config.yaml
encoder_activation: "silu"
text_encoder_layers: 6
text_encoder_inner_norm: false
beta1: 0.9
beta2: 0.99
steps: 5400
batch_size: 128
Rows from block 4 of the image encoder of a small contrastive image-text model, named by matrix and row number. Rows with one number belong to one channel. Each number is 50 + 15 x the weight over its row's rms, rounded and kept within 0 to 99. All counts start at 0.
After each channel's rows are labels from the 100 images, of 14976, where the channel reaches its highest value: "lies over" is the class under the peak. Only what is clearly more common there than usual is listed. The data: drawn human figures in many poses. In brackets: how many of the 100, against the usual share in percent.
# convs0: expand pointwise conv (encoder.blocks.4.convs.0.weight, 384x64x1x1), inputs 0-63
# convs1: depthwise 5x5 conv (encoder.blocks.4.convs.1.weight, 384x1x5x5), a 5x5 kernel
# convs2: project pointwise conv (encoder.blocks.4.convs.2.weight, 64x384x1x1, transposed), outputs 0-63

convs0.365:52 77 58 44 74 24 42 20 53 63 31 34 30 71 46 54 39 51 61 33 61 48 78 28 22 62 49 51 51 56 59 53 56 56 30 36 48 43 48 38 50 63 52 40 41 62 53 62 58 59 22 41 63 84 33 59 66 74 32 31 25 60 65 47
convs1.365:53 36 21 37 66 49 45 41 27 46 40 72 73 61 27 36 42 44 50 39 57 42 23 30 41
convs2.365:54 53 70 40 54 31 51 29 63 78 21 34 32 70 53 53 37 69 68 31 74 43 56 31 12 76 35 44 43 49 66 57 46 34 34 41 56 39 54 39 50 58 48 42 38 54 51 62 48 40 43 40 53 78 34 67 80 79 46 31 33 48 60 55
lies over: leg (53 vs 2.5)

convs0.259:50 39 57 39 58 81 37 56 30 46 59 91 78 51 72 33 73 42 65 79 41 57 35 36 53 73 37 41 40 57 66 63 33 48 46 56 26 53 46 59 35 46 61 54 77 33 48 39 32 30 52 55 50 44 43 52 23 28 56 53 70 57 34 34
convs1.259:52 35 38 24 13 45 25 46 49 21 52 62 58 47 28 47 68 63 49 35 62 51 42 43 55
convs2.259:17 59 37 50 29 66 33 48 44 79 53 57 48 64 65 63 42 36 66 43 62 70 60 41 53 56 56 55 35 39 42 74 53 71 99 29 40 24 30 68 57 30 64 48 51 44 50 34 73 40 45 43 59 38 43 43 47 48 59 41 37 63 34 43
lies over: head (37 vs 1.1)

convs0.285:45 38 52 53 49 81 41 75 49 56 64 76 80 60 73 36 77 42 69 78 47 42 52 43 54 75 41 58 30 56 57 79 38 38 58 56 15 57 56 50 44 55 54 60 79 53 69 39 35 53 60 62 58 23 50 60 32 36 46 50 71 64 50 44
convs1.285:40 17 19 17 33 42 40 49 42 29 38 57 62 59 40 41 60 65 67 45 56 57 52 52 60
convs2.285:19 54 37 59 23 68 42 51 57 68 61 61 53 67 82 57 47 41 68 60 60 79 37 30 62 47 53 43 35 26 43 56 59 61 89 41 40 37 27 51 81 35 53 54 49 42 32 31 70 54 51 45 59 30 53 39 46 52 67 41 38 65 26 47
lies over: head (98 vs 1.1)

convs0.17:79 25 56 54 49 55 36 66 33 73 53 55 58 59 60 55 64 46 51 55 60 18 13 71 51 59 29 53 23 46 31 51 44 48 55 56 45 60 61 63 44 32 61 57 40 53 55 36 39 08 86 69 59 56 38 69 37 48 62 55 60 32 62 59
convs1.17:49 45 28 32 20 30 33 41 59 46 39 51 58 56 15 36 59 72 61 34 38 39 42 45 40
convs2.17:72 29 42 49 45 62 29 69 35 71 55 47 42 56 48 61 37 18 52 35 59 39 30 70 34 59 41 47 37 53 19 54 50 56 86 34 44 43 49 75 44 35 78 51 30 47 50 38 51 35 73 62 75 53 44 81 43 51 66 49 62 26 49 57
lies over: head (59 vs 1.1); leg (25 vs 2.5)

convs0.249:26 32 64 36 10 62 55 42 33 60 69 67 38 55 40 49 33 49 59 55 63 80 54 42 65 58 71 52 63 57 55 71 57 37 53 36 53 29 20 51 38 57 25 57 62 48 61 46 34 63 28 58 53 38 60 42 31 28 57 59 73 61 17 38
convs1.249:56 48 11 11 32 46 56 46 43 51 29 57 56 53 49 35 56 55 52 59 46 33 28 28 55
convs2.249:30 32 41 43 25 68 38 47 73 64 58 77 42 44 57 50 32 58 44 67 34 81 38 24 52 42 59 23 62 27 55 40 53 37 51 29 50 48 33 43 73 33 54 60 59 34 40 53 52 70 36 47 50 28 55 36 48 48 83 20 64 45 29 44
lies over: head (36 vs 1.1)

convs0.364:43 23 44 50 21 66 53 46 59 78 75 48 59 71 48 63 67 52 50 99 68 52 37 41 42 63 22 31 51 54 51 37 57 15 61 60 51 33 26 62 35 63 46 66 63 45 61 47 61 50 64 57 52 29 60 50 52 57 71 49 58 51 28 55
convs1.364:69 46 56 50 54 60 23 49 45 48 31 31 73 73 25 45 56 76 65 37 45 38 29 38 55
convs2.364:52 18 51 46 53 61 50 62 51 79 66 55 53 65 57 34 58 43 76 79 61 67 41 38 52 80 28 50 52 59 60 54 47 23 45 61 38 32 35 50 29 70 26 50 59 62 70 50 20 59 43 62 65 53 66 29 49 37 69 51 63 45 17 42
lies over: head (100 vs 1.1)

convs0.66:48 59 29 64 49 66 55 56 44 46 71 46 62 37 48 51 51 57 33 73 25 42 63 69 76 30 61 63 33 33 54 47 61 63 25 92 66 72 75 53 30 61 21 46 40 73 69 40 43 68 45 64 62 44 40 34 51 43 48 45 22 45 50 57
convs1.66:45 53 66 66 46 43 27 39 36 30 53 27 45 40 35 31 25 43 36 27 34 49 72 43 31
convs2.66:40 66 41 69 43 70 52 65 52 29 65 60 77 45 61 52 68 62 35 52 45 32 51 72 67 39 61 57 32 73 68 60 25 60 43 78 40 76 81 35 59 50 43 45 39 48 60 45 34 74 37 49 38 35 75 49 73 31 31 61 30 47 40 53
lies over: head (38 vs 1.1)

convs0.81:39 35 63 25 53 50 47 41 46 70 63 43 27 58 24 35 00 86 58 45 38 53 48 39 49 38 58 59 54 36 47 45 59 51 50 46 60 63 41 37 44 77 21 50 47 54 29 37 37 15 64 41 67 66 53 57 31 56 42 51 61 67 48 48
convs1.81:36 45 51 54 68 35 46 78 69 60 36 36 49 51 54 37 34 25 25 51 39 37 26 26 44
convs2.81:65 51 44 72 64 56 53 44 34 45 39 65 68 57 75 54 72 16 61 55 60 50 41 56 59 75 32 54 38 70 55 69 34 60 73 42 35 16 55 71 56 31 84 11 51 34 47 60 63 46 36 40 49 61 45 67 58 40 53 56 50 37 55 33
lies over: leg (29 vs 2.5)